A small sound classifier, trained from scratch: log mel input.
Rows from block 3 of a small sound classifier, named by matrix and row number. Rows with one number belong to one neuron. Each number is 500 + 50 x the weight over its row's rms, rounded and kept within 0 to 999. All counts start at 0. Numbers have three digits each.
After each neuron's rows are labels from the 100 clips, of 14848, where the neuron reaches its highest value: "top examples" is what is common among them; "loudest" is the band of the loudest frequency at the time of the peak. Only what is clearly more common there than usual is listed. The data: melodies that start on their tonic, played by one synthesised instrument. In brackets: how many of the 100.
# fc1: MLP up (model.blocks.3.mlp.fc1.weight, 1280x320), inputs 128-191
# fc2: MLP down (model.blocks.3.mlp.fc2.weight, 320x1280, transposed), outputs 128-191

fc1.659:550434509603483419417484510511474489457541464475458368558524520555525601460419509522513465495542534497557465503513492576540522526519464542558506490518552539547572684520513483479530472462482472
fc2.659:482559505479510461506402443458592570451424427592519502537512602544531508506491534465536523495458512444526476523479478539497493514392462483554496524400547531504521561503515450386468548465541505
top examples: the note D# (96); the note G# (71); saw pad (53)
loudest: 250 to 500 Hz (48)

fc1.213:580467574478553490470635520508429450474495372533417551554585472396525504474467433580482549483469530466530530550382481509546537513473494482481457532485466425470592462547404611425424424462523501
fc2.213:585416590443603447519442473547560427456479567453508488529548540523486496367425520500479462445545378479463494475438414506523569566472369449497460462450419491519528495467482449545477460489577451
top examples: the note E (95); vibraphone-like (53); tonic: E (39); horn-like (33)
loudest: 250 to 500 Hz (46)

fc1.69:535519516436528523406487536547512443475499498498560429490537512428353453475493451506405477617559431516534459554406543546549586559462461531530554431374504490457527555552533541552350428533411435
fc2.69:498491376482534559471500462466474519532438374501486459541463503579468519487477529504491484476418495465501566593423508499450480377514567529511489461526441598443401555514451576450544545450452543
top examples: the note G# (89); bell-like (31); saxophone-like (29)
loudest: 250 to 500 Hz (46)

fc1.228:471587435427537468530538516553539433430552511396522416455484506556544487406561599517461515588613426568398524555574470518477494456535556532490455568579474477399468439473486520555458545386442510
fc2.228:394439506438515496535475589407501496527492516471585505440471516519481468441469538541456450410483507510508458492568535485629529596471421463499500520467485582510481565547359462518528412557529391
top examples: bell-like (71); the note A (64)
loudest: 1000 to 2000 Hz (35)

fc1.227:582441511433507472511472467536506452460514540433499505521478503491428496438596524484486498645492397534460590552527511427447514488472434455465506469593486524345558450458466566536468561472462377
fc2.227:512513480535571534445421568451469491583582540449447457539464530517539470447543405534562514477498555417537410492473597464566633511493511519564501568492553532510475483529429400513533439443554432
top examples: trumpet-like (100); white noise (26); tonic: A (26)
loudest: 1000 to 2000 Hz (79)

fc1.335:605496527406526537543536533518527468459493457568540475503603567450378513499536490424563526586511416436463516545473523596465486560506451386508510489540424536468544478565521545464431498499510438
fc2.335:544534551570422500477484539533454524504449510469447592535489474430540521389562422437473524395421642457489490497499588510444422434510485412463368540560498489574455509595483542487572546448640570
top examples: trumpet-like (60)
loudest: 1000 to 2000 Hz (43)

fc1.107:565484538582571515520523624542443497476595449491474459492582447371534489385527544482482500587494543454439491591553588552524530593488495469512421556459497493517522555479533617493488459469501479
fc2.107:574410606560475442473503510535483424480478609459525472487501431446580530455470426520499415370511551599526494481488494515532498572492436523461468509540497485520593504493524451476574438461503446
top examples: the note B (99); trumpet-like (77); the note E (66); tonic: E (25)
loudest: 1000 to 2000 Hz (58)

fc1.168:572462511497485455487574519550478478426524541476399460505548452441505489415526470518555550562566403516500560509510473483439491551599530488476461540507574426428596459553403506427419478453486470
fc2.168:515529522504547477485384557415514596422589477449438487568558563527586497487497504547449587492417513509488398451501508466504501497528444445491499458480533572597616531541463469497519456508520495
top examples: pink noise (37); horn-like (33); white noise (27); saxophone-like (25)
loudest: 250 to 500 Hz (54)

fc1.165:628533546468501453500457463516477473454480520472424597571419547490402570378485511477491559564438511490425485496501509514409438532553501489471514564402490561417527580466472548470509475477491433
fc2.165:549532539520474460534431469494582550476474496469473520489584596523444472406486477498524479478451585463528497517584553491595460517516448489580528518473527611465485572554495463459521486453517407
top examples: harpsichord-like (99); the note B (82); staccato (66)
loudest: 2000 to 4000 Hz (32)

fc1.472:497467533540552490511488522521446530435601501499488435492444486462533459532554539435522477504526516474466545520548564525567470568587474453567493492468498469540524477485446519419428579492442545
fc2.472:549488496436511413444481472423518547531456520509526386520506596571465536538454452493531514433410444478558422545453526472530498499461453493528507481493576524477576586561450386526534540536567392
top examples: the note B (99); oboe-like (78); the note F# (69); tonic: B (25)
loudest: 1000 to 2000 Hz (74)

fc1.46:500523566453462414481511480580476438426587635381512461614435580570409538458534518557467523537497478581482557515520445457461499514585490521471522473492501533463508557509383453531413581541497390
fc2.46:532479537501549555458475445546496517471492529532533523488577562453572465533468496459526518462589502455511519489487534481483551510470375527470522502528370468551497513495543486459398484425565441
top examples: the note A# (66); staccato (60); oboe-like (38)
loudest: 1000 to 2000 Hz (40)

fc1.428:629535558584558443421464487566448539527529469451381521600524521443594610396538450465491566512462578449458609609442518396465528459515561462497460610505463510479592573482414577472493483420535507
fc2.428:528478448417584459488505481445583464500473515509613418507490615481489559560529458458508504492473446417564522519479561461599558574404448422562568425491494519486514545476444459533451458606530415
top examples: vibraphone-like (81); the note E (68)
loudest: 500 to 1000 Hz (49)

fc1.536:482548481474454477536559473520443508494563498370539422463442546568544555438578428502412504555518392443505550589542541529513580460543483537536444576538445431460487475496446494486437530410479472
fc2.536:418545432354554496518430604393510535495534475447609394504448573580389465554451554544448489451428411492514480524549536474577469547492461478556500475429495559457502552557436422521457503566509472
top examples: bell-like (40); white noise (28)
loudest: 1000 to 2000 Hz (39)

fc1.85:632508597531431506474439487636514444483498532487443469530542517490465454407536480443442515534468490487507439561471550564496474485516472482506420443471490459526561499582442595501473516487522538
fc2.85:447494525508467523472496486478497618528566544541507504544436520542479498445555497530508521463471544399568492484459545493497491428476484524494539584461591497519504540464390462481478523493458420
top examples: the note B (86); piano-like (61); tonic: B (31); oboe-like (29)
loudest: 1000 to 2000 Hz (35)

fc1.657:507550503490543427510457544479420504432512441495450404537453535475558536453466495558559596531520531529400541469467552500555520516538532456483497495526454515438598496563453480495365503526435581
fc2.657:589528606594468449505483434553457491421532534499469541521438495494531440441546478466527496508521577415526477406458556547494506457551430516467463595502531435523525507480402503457485515413533434
top examples: the note G# (78); vibraphone-like (75); the note D# (75)
loudest: 250 to 500 Hz (52)

fc1.388:621460457445496499506459538430458500508545575454493399507491531504455517320474520487523473502503492507468518617476473383474449472540490475468490463495526504465553531498504509540524469512557374
fc2.388:532484425475545441503554466403477487592568463416529496473526617497496488471503484443529382498528467433563400609471555420603521525481464544616484547425535512415476529538458470462540494439560365
top examples: saxophone-like (98); the note D# (67); white noise (33)
loudest: 500 to 1000 Hz (57)

fc1.717:591498525447523516380510619496457422459512511496457544557483522495374456486455382566525585547537446493482505503410470424473575469537476459462517510386506523427505494513412496491461482501482403
fc2.717:446528420446558479570567559400532500427530544462536428486473581553543547455542578534507441449490501521476516537536468458622491542486444439538468495460462479473503577556454465436527513486590428
top examples: the note E (100); pace: fast (61); square lead (45); vibraphone-like (34)
loudest: 500 to 1000 Hz (53)

fc1.466:526498539480478468488481443471548469393528479448416510567499554526504479405527513492416536475474484495453473569473445513519440508553470454430462521442500502494549562568367539443424536411486482
fc2.466:489410549546469471532504510553492544562536481515525516617551517495463570573522449523547492447438550459498413466535472550490542560466514433535491469438468513528538533531445452505500528527529438
top examples: oboe-like (100); the note B (78)
loudest: 1000 to 2000 Hz (62)

fc1.237:524447499502422474493473468628459491478524502464483517622426493471395567504558557475503524600544506502447549558501442516491419519549525505437529471489525535479561507486473465549463578461460464
fc2.237:456506540556392494529451416544557481549434483513461564511485404515519560493583465454503543422449507510508457463468443577434506508559480470476448550475585489534459523446459569541544435487487497
top examples: staccato (77); clarinet-like (54); sine tone (32)
loudest: 1000 to 2000 Hz (39)

fc1.406:557492482555513504483458486493596460365533489487425485523530541474446468456518444457523506538497440532520479514399447439480492494545480375469579456494482513466572512508434463505420490485485450
fc2.406:503474529397572465490576442535505387434408501540628400515522522486520495481497545474503453479499419475518463427486440561477586512467513555556524542431420433532463565417403513473553510536461435
top examples: vibraphone-like (100)
loudest: 500 to 1000 Hz (53)

fc1.711:496474536433467494513544520488489495479531534396534468546439470635451509504579556449549567632557480480542520517501480404547505599484503426535565518514526406501550563587494531510466476524460466
fc2.711:499554413536498524559495464458527531559492502506517479500483545515476462484592419545509488519440512484576549484465523482595472481465529448504493509378544474502455489491363517445493495420546413
top examples: string section-like (93); the note D# (67); the note A# (66)
loudest: 1000 to 2000 Hz (36)

fc1.620:527512556504538467495498499542481414484525450486412437543595528488456467378425542579436534563441439518420441628478456518409513480518551533455482486467473640401494538476503463513467534405449480
fc2.620:488549570590450532479508603510443522547626497521462499545504388466521509558509471515540524483535593442543459411509541522434479407599531522435508563580649465534554456497547465480530554469494504
top examples: the note E (91); the note B (78); trumpet-like (76); the note A (64)
loudest: 1000 to 2000 Hz (48)

fc1.571:540534543463435463521516498555486448429611493387472512566539475536529489454522484461408489540470441549507562624548560546526473591535554452470487477480475505423533452586389501508409531486482447
fc2.571:520572523495517484496416522416509576524512545455511421511411525573445442447491484520503485435454522487506390545501529419501502483497498517553485519454495520561495526500381466507496495471527453
top examples: oboe-like (95)
loudest: 1000 to 2000 Hz (64)

fc1.372:525531545502518482537527457545526522492500583485513527536495474619474500447563553440454495599484503472485582551518465516525497541506465416478531513467512460536542529507459505441449545463431513
fc2.372:512536418526555513443457489416490522585552538499521461537403573546433477502535452512500521514440495478485538522485525465599473452454512509519493490370472504493459505454469487544455529477553419
top examples: string section-like (95)
loudest: 1000 to 2000 Hz (49)

fc1.630:624537499548487464420540497580485485518490568409525490565557523432425539518496458444493462522533518525537566542430535539452473467529528445449488484480453428527503516593469587507494527446514475
fc2.630:513502552471455533493509407614508492473486503516556537555437445465440441466619475544468487591487517514562598439449531576491418474453476465487537565569447455470425436495459521444535532503435523
top examples: the note D# (97); saxophone-like (56)
loudest: 500 to 1000 Hz (48)

fc1.560:546530444526522489518453535488575534442512474482479480479553532499517504480520537446505454512586493462416523592589569436489460551514531429528506454540480491506518486512470512542436519455507545
fc2.560:486463527479435417530557460470548542517478540465540527428459609543521605495448524447494417428552518449529508468591478472570473514468429531511502503468463513545503570509499408490582485469543424
top examples: the note B (94); the note D# (86); trumpet-like (37); instrument: string section-like (31)
loudest: 1000 to 2000 Hz (39)

fc1.163:443495419447544419459507578469510538506543503474489562471571540502515524463472538536457508584578489529486654501400460356522338462564588477416528588432540537444498527516528515545499481521447429
fc2.163:502474557431535499472474678439494439439545495491456493455555448508536445486384461569480492361487431524460472520471462451488540538562421535489468422538511569500565492554366478492522456544524484
top examples: the note C (92); the note D# (76); the note A (71); tonic: G# (25)
loudest: 1000 to 2000 Hz (37)

fc1.291:576422513450554479460516431555586502473481464477487505503462491482411472495570524500495483597493465567477637511441455414457470425511450497451553531592513548383526550448449496485505554483410418
fc2.291:503505495524555528477427526438481506590597530444481466517470533525531462454541406537525474486478524446547401507469615443562634540503482551578524564480566529490470522528410404541504405478530411
top examples: trumpet-like (100); the note A (65); tonic: A (37)
loudest: 1000 to 2000 Hz (75)

fc1.412:593468465493569404482524530517487494457550481434375429562498541482421510400444527485481503565518431486470544564429467450501449507552538475536498494471508552452574563554456503425486524472501423
fc2.412:514489566420578451429500544409538477506461538569523447447478607510530526533437484493500498473523496535530550423432483456488480508380387492471608474538428487488471481567483417546501484586537494
top examples: saxophone-like (76); white noise (30); pink noise (27)
loudest: 500 to 1000 Hz (52)

fc1.249:634452530473481441519525464449485509450471497487482513542513569527366531453612504466487531598436416486467582516484498479458406474536461423493478581452502545479579536590431599407481555432520410
fc2.249:485555505496503424485498457431524555530488542461518420454389624507516490409516466487499434417417546517523444508481585458604523462463456530584496547452512532496452614534424443467504488517576400
top examples: organ-like (87)
loudest: 1000 to 2000 Hz (39)

fc1.192:583449597551440460519458470627452424532524536380536449516533515428405521529496474442439450517493528539509482514557575536483486526534508447508486473517456513513515493601436587449510563454537519
fc2.192:499574579543524488528411464567475538413524543479536537458435465422540398444583482545488547603495558544494499443433536598483428495464421472447479549523515403475502504436482511519559469529487513
top examples: bell-like (98); the note D# (78); the note A# (65)
loudest: 500 to 1000 Hz (53)

fc1.480:553451454375458452490420576521433408458511503478431462567413467501456568489464530540522546577562475485444483507520422470447449559567510405406502464508491507437555495571461489587441520550475485
fc2.480:513489504428618430417532512448540463493511544489517434560496639476407461473419467533498451535479451488503462536498502458483602526489432489585578407411452487560470549530545424503417484519463460
top examples: sine tone (92); the note D# (82); staccato (65)
loudest: 500 to 1000 Hz (48)

fc1.675:532466438591475421483519412422578531493521418510492505582545558454408588385564429530512539510422502439471511515444553476450479450560495408462441524534506534541555521588410607466418385405556407
fc2.675:510601494470511455502497410474524544494502581459533467528372573609477512450522476537466463484430505465575474517465529476659466415469470475608504593395538481504479612496414521467457497488492426
top examples: organ-like (95); the note D# (75); clipping (30); white noise (25)
loudest: 500 to 1000 Hz (47)

fc1.684:491444522527421469518587420462449506517547489472523519558597493495429598474432438541411459472414448506519485573470501502565491499521564493447409516482448498454539547619453531493469474506561411
fc2.684:454541488534501497431427439445575586549474517518562388526399543524483521533513490510481472481439509567578448504460476550587509551384440493555517487372555449474517593526526432449457535522521477
top examples: the note C (80); tonic: C (42); oboe-like (31); organ-like (25)
loudest: 1000 to 2000 Hz (45)

fc1.346:488494441400559517489507446575577432490543525455519474563441453479397442522563600452430541603514402523459534519470432402485528515461436522481485514546531510514542555484466545536512541505451419
fc2.346:461534440542553538533385506429564528565559482491510432499586545500515401453556459522534491491482503501584414497433542436574550576468476531577551497417577517492450518485429459518540402473510421
top examples: bowed string-like (69); staccato (62); muffled (low-pass) (30); trumpet-like (28)
loudest: 1000 to 2000 Hz (36)

fc1.11:530481493553458494465491475577480517428584497490437586602589441524517568499550497528436543524492526549460555564448490483490385458529585469410501507482508438419536542477466552545483582483397511
fc2.11:487511524486519547453479496443538537487530539462523434508473567510523431493487501464469431463480471415564349526475547423562447488406456516541477571452469495549555525450425433450529491441509436
top examples: the note E (72); marimba-like (69); clipping (25)
loudest: 250 to 500 Hz (48)

fc1.689:510522569456419502489504469522542497520478556464533415492490467480426517495496522519432477528436464598424581530571457445419487438506510484492484549555498573389547518444490528510525595512502536
fc2.689:540489505423424540566485497483432437480458498446490507430418473496519461432481459580500470508503516547424437495595568477475505563552481553500472514480446538532454516511452442559580441442475464
top examples: trumpet-like (100); white noise (28)
loudest: 1000 to 2000 Hz (70)

fc1.652:495449469403530459516485496553530419448554496495497455559523458487416507467530539495449480515562353547443538511462417429486508469555447478468517477573501450449529506486432512510449580475430446
fc2.652:462501520408520520493509521568555475503449520528538487467451526548468474525614478439577452491522506527487506457491509548517457601543539445521592389552485449554429405482524491558500515575418541
top examples: trumpet-like (69); staccato (57)
loudest: 1000 to 2000 Hz (53)

fc1.545:577570468460507479444432580472550486492565599513451549587461547502469501365489450443499503513497471435490518584435475494438481487524540473448456594377556514472575567450501484441535535433514461
fc2.545:506575484502508410561551460476516524495543517410557501486526594553421466416476497479480429516456530407624491579502567438636409498518447503609495556391533510484483593527458466408518532450525396
top examples: the note B (79); saxophone-like (61); square lead (39)
loudest: 500 to 1000 Hz (56)

fc1.739:467431464521523374467459531466468540503531493472477546560485436448490579465458466525489517514544533530445734479447489373519415491594566445426505614428458527481475545499469497495448475529460433
fc2.739:441405557487461584458532618466501499506551478556479528522512404455502472511412435612482453376472505501530539467464511495494529528535447474447572515532579584473551467536401466433428444562469430
top examples: the note C (97); the note A (77); tonic: C (40); pink noise (26)
loudest: 1000 to 2000 Hz (37)

fc1.602:464441420593443541484463615451505632543573445489467515547563452474555555434506476495543514510466522500524450554474521532585513509472504479486411534499555558484594655553530505514504478522501414
fc2.602:532465578512420381468513413466572489483461546514536476546476469481458561507514504577446472401464503569539488431486416530592473539436468481478474489411538561496513559534428461410571507468564425
top examples: flute-like (91); the note C (67); tonic: C (37)
loudest: 2000 to 4000 Hz (30)

fc1.204:462547497444488470531600468557522350453569442450576414464526527548540531451553498521421469532537399497544428554534450624594584497470476531567472603531433476397491480469481511484438486467450408
fc2.204:417505419416549481527508537412551547542478467474601434510467596511459550574552528520470527565443472468577574496505556460532447525403484392535527482527542549456524608544410489494451498619523448
top examples: bell-like (44); oboe-like (39); tonic: F# (38)
loudest: 1000 to 2000 Hz (35)

fc1.507:581418508463553470460492439545572486480487488484497495510467488470421491499556525483476478618489456576456613522483465413437484458530447447463518522578524557379542552462461501511498566493450393
fc2.507:514503483529572525473416540443481508596605532445472454531464539524529463458535408529540485485484525439541405511457605445562644541499496542574521560473565524490473523527417393546507413481536414
top examples: trumpet-like (100); tonic: A (30)
loudest: 1000 to 2000 Hz (72)

fc1.158:533490530521500467508437452479467564474507541479531460505454555536452457560491585408526442510541499479487567497531564493509388505625511557484519457481488420599491484506493567487425526454452544
fc2.158:524498556483567463469454582383466452421534502504498493452502515491537512567436496479480526412496459460472430499525513441479606601526416496505483425519552544545564511470446415590542477542570452
top examples: the note D# (95); marimba-like (80); tonic: D# (31)
loudest: 250 to 500 Hz (50)

fc1.709:602481522507547419467558495541475502392549561459403505534500548508512523432545475579495587523522461513438495581470459492447485503583526485524516501443508481471550626513442530502453539437478412
fc2.709:608469498489549486443503495527560417427515500468470523504498534419397460489496448480504469526568520432531562490459530516447408507583417403507534467503543597503471484509396513501528491496581398
top examples: bell-like (99); the note B (68)
loudest: 500 to 1000 Hz (53)

fc1.683:524562544497500443501537423503459485393577515471414450527517564498508458372485529504517628500509453523486545514526508531482536528548438434509475396524509516512576452492447594417351540476482507
fc2.683:588514547496521442447436443496533535464513494393465517566439559620435425368499536524502522505476475463564554549510528496585546390464501512547486530466533477465491581504455532504469512422484460
top examples: horn-like (100)
loudest: 250 to 500 Hz (55)

fc1.302:555469502448524457500480504532485490466523519465473488586482491544403511480497530557499521578508478512514590482517454489488399533542493390409572545533482498482509494540403473460441555472482448
fc2.302:533447468354522495531420495493535454447423418492526501582464579509454464456528548516500555512441539438404561577518479477472504521449502441472479458533406535391516516515526483472454482528521505
top examples: flute-like (89); pink noise (31); white noise (26)
loudest: 500 to 1000 Hz (50); 1000 to 2000 Hz (44)